python train.py --model="image classifier" --dataset="patchworks of several textures" --train_examples=36250 --image_size=24 --crop_scale_min=1 --horizontal_flip=true --translate=0.06 --cutout=0.25 --targets=["patches", "centre pattern"] --num_classes=[4, 32] --arch="inception" --norm="groupnorm" --activation="relu" --weight_standardization=false --depths=[3, 3, 3] --kernel_size=3 --stem="deep" --widths=[128, 256, 512] --label_smoothing=0.1 --loss="cross_entropy" --init="kaiming_normal" --optimizer="adamw" --lr=0.0026 --beta1=0.9 --beta2=0.95 --eps=1e-10 --grad_clip=5.0 --steps=7500 --batch_size=512 --epochs=105.9 --lr_schedule="wsd" --decay_fraction=0.3 --final_lr_fraction=0 --warmup_steps=1500 --weight_decay=0.1
Rows from block 4 of a small image classifier, named by matrix and row number. Rows with one number belong to one channel. Each number is 128 + 24 x the weight over its row's rms, rounded and kept within 0 to 255. All counts start at 0. Numbers have three digits each.
Before each channel's rows are labels from the 100 images, of 14848, where the channel reaches its highest value: "peak on" is the class under the peak; "responds to" is what is common among them. Only what is clearly more common there than usual is listed. The data: patchworks of several textures.
# r30: branch 2 reduce pointwise conv (model.blocks.4.r3.0.weight, 64x256x1x1), inputs 0-85
# b30: branch 2 3x3 conv (model.blocks.4.b3.0.weight, 96x64x3x3, transposed, each kernel summed), outputs 0-95

peak on: spiral
responds to: patches: five; spiral; plain
r30.7:121096144162067113162124143148133125147159087133182147179094131128120166145111168143111152086153137134092140171075193160131050129146125119067132158178141102102094113136161122123117136135147075107130139134102206160104148114157105154136123122134147141123137112
b30.7:134141124102116131097119117092113114133128149123144141141108132094155101130143131121156103159169149107133138170137081165135134123109145153124062101140164066092127108074103093128090126118088120103105107116145081127115132129123123155104128165105139072140102151136119097122127128157135113145

peak on: rays
responds to: rays
r30.22:140124140152162129109113125134142143135133138162120138156159116139140093148135144131160151135107119087097125112124124135111165098129113161118139117115105108145111175144129111126112129120109141142099136158107158117178117120126118116151096158126081180149113106
b30.22:151120140104147166131150145115133175157111136125148160129157157146137179170149116166134130122144147155159133159139138175161082159144096149132123146169133153139136143172102138146104153177132146141096133107156097149129140159109128137163094124115173115122107091123126104127136099090125162113

peak on: looped
responds to: looped
r30.20:137141089138136133143120111146128137141100127143112128122132084112160111094132099132156184132136135055136130123133126128131165116146151141131145126167101144137102114124135104140103149119157143105181120145154123090187172136141152113141114149138197134139148099
b30.20:123123126126114108124105159151112132093154160130150140130088116142106152153148106136139107106105148134155145146119156121134113146119101138107145106140080118128137120135096046124146150116104102091117096142180089141147124090171121133134094103104126157089098069154108104131113155091132105135

peak on: rays
responds to: rays
r30.47:115075143155126174122122146174166129152143086106142118132108113114108154111140116126129107122124118117158142141133129132110071114128121128116137129176115157118138143143087122117154130158142088143100119133105142146185133131164202157111132152109136180065145138
b30.47:171129147106131165142138116025128138122095106160134129142155133138150111113096116139139115123135123093114142147119079140105082124133133110139105122099136109106133126128150161123095124129143165132144120143127130083113162144124144143126192144125102150148165189130171115134124106151128148126

peak on: spotted
responds to: spotted; speckled
r30.31:157124108148143119110148144149124141135123139100113128089134146084129081107133159127143119134125168142091110125166084135107167114104124159145148090131118129171141091135081120159131159091112167138156072152101147122125174099138096114131073118135126166103141094
b30.31:127142145131100128093160153159132137113143161117146143144136132146147112167137097141122128137134158138113117134135166155138120152131139115116143090142041127102143144096105084134130148115116136122140107157146086109117093100132134111168105076120146123070099045148105131128138129117126116129

peak on: labyrinth
responds to: labyrinth
r30.18:115116140124185118160118106194161146132126116140154170156119147105156109131134122132100144116177130164151152161122159154099120121175124134133113192163113141123138123161167130122127153123129111140164115125107143120144178114122130102135140137135135140141151162
b30.18:138130144125133156121152136121126153106121120131150150148132099118152176115167143081137133129112126152145153136141159156168094133072080150112103057130144077100133139118111109159140084127097098129082108066145110138101114130126102150139120109111120119123122143128152119163096133115092133122

peak on: grid
responds to: grid
r30.61:149092131154183153153118112090134137132139101084119176131146089129186143133143084130128125147161146063099139144161140130083138130177158110113116130145095127098135143124142104097106100094140124113091112168150110162174096083142139105097169169096129115143086152
b30.61:138122130098162122132112112124125161155110115150135128135111057106121149099137131125143191125154122089130072095124108146177113117120154102141083131117156101132116108130167067113129121107107113121065100093124123146117181142117126140100119127158124127116126148111120167115121136143150100129

peak on: bubbly
responds to: bubbly; centre pattern: bubbly
r30.63:110132138142082126159095121184088131143140131169143154121145139112164119123128054135147139125161069080130123158143173146159160137149184131156119141119133151092105115161147113139129142118138112118176155138152089136091162115154126117127152176158141119151127136
b30.63:132117086168101118148115168133124168148145144160136137128136147126090151153164121131164097113150150110123168125124090140161140142115151144140151168097152147118126097151114068133162153128135135104127106122160086190159142121137111124087098125111095171101105129102133119115155165136121132137

peak on: veined
responds to: speckled; veined; plain
r30.4:129114100148089129146128135112146127130177142112106100172120118146136184142120216127125068129123114166145128096127127091123117101127095134122097138143151053168169131085085122118164150139146141105105126160110158107135152110154134146161099091137106139086135111
b30.4:151090111169162174186182098085144135171119125153152144129146136145117073145141180152120120143154112123118138154129152129153110152139154139166138118141118145107077097084122154107100128149128102147131124109117106142095134157128126137143131167146140126159142108146145170144135134158136146132

peak on: bubbly
responds to: bubbly
r30.62:118149108131098109113109133102113130131130159136103136068156096139130083123138105121136081150118097080137106107123109143160178132105142125143110087075137105139120132099136100091102134149155152127082150150151065082168114059088118129120140126107123098163115139
b30.62:145122117183139135155111152108127091155111128120123142105150163150123082131129114157136139101130118122158094036107105137152125128135117135122172141107011118135094130144135109134122130125136136099093116094143112140146144131144110121125136125138127137143124089112141129130153131119136143106

peak on: grid; cracked
responds to: grid; cracked
r30.24:152126139145178073162139161166168168152134101156169166140134129059082158159074105126147140126152157114133176164096147161112133124143108145068154140098110133137171147167172121108139111096149150152131136157069114161149140094120159140129149156149087131171088087
b30.24:120130111148130163151131090127147104104110108131137142130131068130105075146117175089157160177120130136109118119121146145114070133094130122097094102148118153118103061132161138147136096138117085145127116109111132144090130132104134119130133118176123120110139083162095110155117105134102146133

peak on: labyrinth
responds to: labyrinth; crosshatched
r30.11:116135154124082113178122103170097100140144141179154142183110150110149138145154177126096115109152138128109104163131164153137126114110106094120143149174150101127093094141154115097109180128117132125117114143131159104140135135125131101107125106127145118134127098
b30.11:132127058151146075116134155095135129121127165154139140118115170134153163150110131146132058120094112133115133123128160122088149140109107139132074115126133149119150116135136148131129157117141122070136054128150098134121143149162135115055114128115127126130124131132146117133127165134140127143

peak on: honeycomb; grid
responds to: honeycomb; grid
r30.40:141155139133118148101125160122136124139126139155052114070140150144124085137149174103151080128129122099101095110146101131127142123051111133136162126158108128139119141133122103121111137101120143159159128103127138024102142160115133133140148129134129089114156119
b30.40:121116117125104096128116138160131097136121120065121149131123140101157139099141125146134097072129114147093117111126103158147042092092125129116111114088087120107122139123144137113126141090116146120078073126128107125134118121136128149096132074108104097121110116140151124107131103084110113103

peak on: bubbly
responds to: bubbly; centre pattern: bubbly
r30.23:120139098117136098143080132173123148147089140167136136130133108149173156123115090131136140066161103113149135142115154137157149090141133139182163113104147105136101138148163114131101183140164136074142168149131122119145127115103123156098134131086074115109125124
b30.23:120129123144095148143095115126127128144145157125118093118096118129127124133160151128153131064155109114161131144092119136144153161110145168091131159147132129139105115097070086122129136148087101135095078111166085166157114083116089173139101148114133146135113131142098127133135170125107136143

peak on: wood
responds to: wood; labyrinth; scaly
r30.45:097129162115116090153110075166081137149133135167143123183114153118163163154144125143099188120121127140151153116102148125153100123165123083113070127146154098110153115140149144111120154101151128161110103171130152166153150141117165132104120131155135140148130118
b30.45:127132142080132104116132091126123143150102121145120130137126147109098150137122099045151084121078143060131142157116094134123148090154092129143082150116141065134127125133121136121096107108091104109140120123136131137130142138128126102121115133120125124115137118063114111116075135127158129113

peak on: rays; rings
responds to: rays; rings
r30.53:142100150106100096159101070119100119102161121148157145158150138137146114170148139136158144116150110107094095152149145127097129110139143106128125162186120179106117146168160138157138118113128094104158138119140124150154161108136136116121174178124160148094131132
b30.53:106129130197165124099131189103134132138153174126129143122162139150167196141133131115129141136135152114127100133116120164122160150118137103127089137128151167125123105104141077126150154144172130084117129153154145134125129177109114137087089125132138092126108144094140118124156139139129100146

peak on: scaly
responds to: scaly; centre pattern: scaly
r30.0:094096133131113132130089096172124123128111105133126160172134161100123134141139121136140131134118084176118127129138141113135116110100080123126080166152133145097129140125130112161141197116110112161109131117125136107154140110116137130132133144184144127135174136
b30.0:097129121182148120089149136120100132108149135139108111118146109140161183170136100091150099121126104135125175136116102129116125094105145152104150099079135103138088156140144106102129138085153133077120140121098108102105094125125109101120131090087111140121135138090111074107132135124120101106

peak on: spiral
responds to: spiral
r30.58:126094120175126164152147155171155147149139061129151164114141123129090166121105111134141145122153145106139121172103175112110098128135126133092165138163100123124116143124120108128104112127171092098159165187141157138102106161150139182116142148094149156093120137
b30.58:135138119125096154134122130109152156144138145140133105132143144082147139140118098186122133145158136114146104140120077124104114133127141123158065133092144121145135128132133114132146163120127067117097089131130121111128127111115123131120139132108123082149136193168125046116116064127130114137

peak on: striped; rings
responds to: striped; rings; labyrinth
r30.9:120109061118157107154138121109124150140127133114140141184125086128118157153107154124146118132154123171120110131134122145096122143130127123120123140120120151129154135143124135139140138094120121082125146133117149119139145128061154142145117120100078089152137117
b30.9:117129124193173132167112141137134082136163152086148124119118169124159179124099162131134137172155085141121095137128134115128172104130118136133109105126115120107123122126097153106143121117109077129106136100111089133095165163153132126127139131121172139180132158162125133162121149116133155133

peak on: plaid
responds to: plaid
r30.60:094136125120140112137104116105109136116130114140105162120170175136136108155146086131143136125152119139128123133144138142162130148153150107135113174171131190092115135141126127193143114087143100084206145140167116143111135163130115119133162150090122112094132133
b30.60:143127162194167121122100153154121096092156183144116111096151159181169152147122102108104137134116137116117150108117135108115129144122145113081156136113142118122107143129154133104144122113150119095119159140133140076119089079125122119125126131122116132121105110133127142083125142141048113129

peak on: grid; honeycomb
responds to: grid; honeycomb; cracked
r30.59:133172095144126078136092150107146153136129137163127161166131102079132117151122146113145134124130085129112101114108130133134133141111088135134155153105108125124108153119145119095114130099126150151123116110094107080163148155084176097135147105154084117125129119
b30.59:146130114162141109171138102145150069124128097119149161134132156163120122123096137111132107164067101135101118135117101112128141122104104120103083102121094137109099085136115164139139136114126149112122157126114123124122153134126134130117164072152106144168125097167141093148105144078076152139

peak on: honeycomb
responds to: looped
r30.25:133170084170148111166103162118146163150136139142177182119123099119150126115110108162147146129148109104104140172140178174160146169128130163149121095107112148155143138122133120072093122118151159161135110149107149138159145122113145147142127139154112125134087133
b30.25:101124086142105155147130156125131103155128161120122122127117131125116096143138140134168131147130111155128128113109128130143133137095145132138123100127126131079076050117114077100135130101074088122120115096091093130119154119134121118141141105170083105144111098172072126149129135142083140120

peak on: cloudy
responds to: cloudy
r30.44:138119102116128168068105143116110140144083085079105100124104073130083137106120115113145107116105133161179174142152062150145113140131158138112134090083129157128133109136114065143147155166162144035151117127133135123159143150161104101114123106118133145095128130
b30.44:157138141100139117094104150148133101094125119168139133135143150139121136146127124115169090050117110133057136053150193133127106130105147136129136115111102117116150122132147103123131108109119100108139127107081111090127136110128136106154132137101100137145120144139157141117104132167085133130

peak on: checkered; rays
responds to: checkered; rays
r30.3:118113108134106135102153153119133128121134138119107133173145124124085158120127124118141078159113130110122125110128125142126115123109127135116128157082134118129131128123074103124145141143114134056148145139131142108148118135114138166119118114111089097047125123
b30.3:119133153121153159172134098151145124154150121103141132130105167126134132155134117128095139130095123111131113114125137112120074096119097152121171133105160099099125156142118176134113127097123099133103090093092105085142111112143106110138108150115162093170147103116091138141135133147051148160

peak on: plaid; cloudy
responds to: plaid; cloudy
r30.19:136078145142133178092110142136098123131117094094091129104110153173078161102166128071137070126161106101157162143165090148132145118123159119146121098126111153105137104151125057105133150140156122176145085130151150122068114122182133135118154102144117165105115153
b30.19:151134151126135125085127139158118133101126102155119129116123139127126112110125113131154075049130129074061150096152183118127124131134128106106115134104099111137142141120148124112115118106147134127139132125084131077129134110152139111135149134104071150124106111084154141065099125148144121140

peak on: rays
responds to: rays; mosaic
r30.17:146117151106145112140136130177118139141139133141126147094171153153148117170133134125128143131126132121118156117078151131142125143132128112096119141119166089132159142141124136096124114138148154084158169172146135135132123135088082136129127134162114106104137128
b30.17:143113129118140156139093105105146131128089114125093110087176057145127101124135095134107119148115103138160115106092119115153091155133120096107138109134140126154094122144173153136084085131132112162120079117119151155112148145116119165133129122147079125073153093122141147091117127121130110124

peak on: veined
responds to: veined; cracked
r30.46:135147129134127139155107102121144151140123105155132146154117145120125170145108130129125142098130102063140103119096125101126115107143055105088141134147093136127084160158166148114070110108152106161138126109134091118145129127116155142147166127142092151057095177
b30.46:140140157144135101138135132127129151117129099139140153127133131128140146125119171060127163170146151135121125161120114162118135084128115099157124078117108123072113132107153128125101082122111073086141164153126122125120110140117128110120145082149136105124101102101113091175098094081129107136

peak on: looped; honeycomb
responds to: looped; honeycomb; grid
r30.1:145156079148124104111154164106137138114085115168139141116120083106150144119083069136190147137162141069134119163159157164143149115118136159144163146143102151140129086144161125134116151109155163124194142166136145145117133149139153092128121144121137137143088091
b30.1:120156106160132121149159132191125124144156123126135155138148119137092146145109133123137079116154126121104162148127150126136127101126146143141130134150112154099107098113155096131136137129136114115146116096120082155147110150130084112147107108145133154032118119169084150134136131115150057134

peak on: labyrinth
responds to: labyrinth; marbled
r30.14:069120144120106133165147094119081102139161135129194139152094125110175147139127138177049200131124140123102104149115159123136077175194137081127066110155142122119105097109127161044122132134102102132123121152088130173095158127096115116113126069115124085121117143
b30.14:137143075121136040108131076062140111131119143118132132129125140147127147106108140108105118136074116093128125136130127112115155113146094132127094143131133147120102086090139125127123115129150063090146097121118138117149129115125119121056091139113135111134104125115113132132102127141139085135

peak on: looped
responds to: looped
r30.38:152140139118131148128111139085103119126134145146104129073115138143143080106153137129161117134110110101095061108145116110145165124102144133152120099085117139151120120131135111103107136094131142165129139107120130088106137143056132119141140143100117092155142124
b30.38:140110124138110101132122143149135102139121142107130141121120142096157130076116136159123105071126107148122095063114112134124114113110116118129120110072018108113112121111112126119126142071101141097097089123121104119130136116144121144090139095118106103139119122147136127119137122086121128098

peak on: mosaic
responds to: mosaic
r30.10:143118157072105095143051103134039141119122111138147115124135160159137160147131133125131131082160082173125133146117145113146095121157134122094139079121162127082131111150150075040127129120162131069167147157165143153080103148147135136104177112062156141050125110
b30.10:136122142157144130133144137107126134145127167147142158134144078152114050146146122137134070135122125107126112164130157147112141156122117126149147120143135146113112130124135115123105104138135098130124139134117114096124085132135126156145140150151028146080139061116140153095124150138147104116

peak on: dotted
responds to: dotted; plain
r30.30:155121138099147113107174100118053124137139173113095138120154145137163054135165114123157113167126155130057100115150087135122203126093146145127098106080133110161174104131131133112132142080089190161074117137133116111110115114126163147114132118102114112144130098
b30.30:135117136130136116140126134149138134146119106138130136132128133106131129089118140144132142072138132127145116014143113139134098092141126077145135111096027109136118136134114120127118119087097136131108102113117123133107131138131126104118110070137148100117129154126128132138131100074142124123

peak on: mosaic
responds to: mosaic; camouflage
r30.41:101153101158122129170144098134151123126157139097124137102129105099136144133119108149144154138124155096080134096124166097115148141145124121137081094087118099145126148104085142096109117079120116144152073144090126155116166126146134123171115141160160136101167130
b30.41:136120101165123158155154107126138156190129177101126147130151116130112077163170140142127139136131156108145148124141163131144158162145158124122174160137133133127134077095121095106109120126115032112111101134128125123164132088133125156135110142113131109145099115139142150101138123129149125140

peak on: labyrinth; rings
responds to: labyrinth; rings
r30.37:107136072121136095101129078146116145152121143110072125077156140131097096121111112149115145127146119135141119083148106116149167135133155134156104077082107142150106144116119096130101157101153139077143144159145103072145157117119109096131137103136112091088112146
b30.37:145116150137128145127140116138126113160130116102124130128156163167118080108150108128123152117137148114133126063109139118110163135143119139098170167119036128159123152097115075136127139140115145149124094132149141128158114103107134129119102120108168121160106049117148126108140129138111149123

peak on: speckled
responds to: speckled
r30.15:136143147104136117125124084139044146145094152134094101113152158130157106147155089104101125147139150174131115107123083112140157097135135125136118086080149124119137126141149136155146153100128144120122115154159108144151130134140157102120138117108146131134099086
b30.15:137129106129139156143134154097129148146121154156138126137137143119141131104135072140141131070141139137154125081126077147126132091158142118150132132079088045118115131141126134130090115094116140142135094124138143127124137149132132123049140140108127154133147152070147111142134137102156156118

peak on: bubbly
responds to: bubbly
r30.12:090120161123106111152148104155090110128145146174152160143118134107133129129126113138103140141142172094133091158134147150143117141137136113146086147144135139129103080134150145027106159118118128140137132138125115129129135126088109138089131098136061105135146128
b30.12:137123074104125065138116105046133107126124123118102113114101159134121154121089126133102145128120100125115135115127127107139137109119084136126119132089114140117121113143156137139112114102151084089133065102090131113165127121141114096052104117121126107136134143102110133157110136131112092119

peak on: dotted; rings
responds to: dotted; rings
r30.27:158156134122148116106126122079072134161126168138114142065157126144124093135152115138131112165134114106088109098125072118133179138101162144142103075065147098137132124114131123114105124115133157168119146156110102085121151115140129111096143104118143125138154114
b30.27:120117138126130136144119134138123115154112108111117136139115145116127119073143139144135133093121126128138078029141092131135125098131117115125141131109000108138103120132125134098114117101109142124102103112117126142134136124129128142111125096145138120130130136130133120128131095074133130115

peak on: speckled; woven
responds to: speckled; woven
r30.8:135110087123144149143118081124120139125125143091141153093115128138168136118129142138101144145165121179115094149154121136129136123146142128136117120087111118136131088140107131140119131096154146130119118119100132131113144137112094104163102113081078115091109122
b30.8:119118121189128151108130161099154141122111182148121104141154139132148114127119171141084149139132112180133089141128145142127162150144113144180096114137107147093114114071075066157147135166121128147124141141135110125122159146124159123092143132132109138130115131138145109155111180108139130127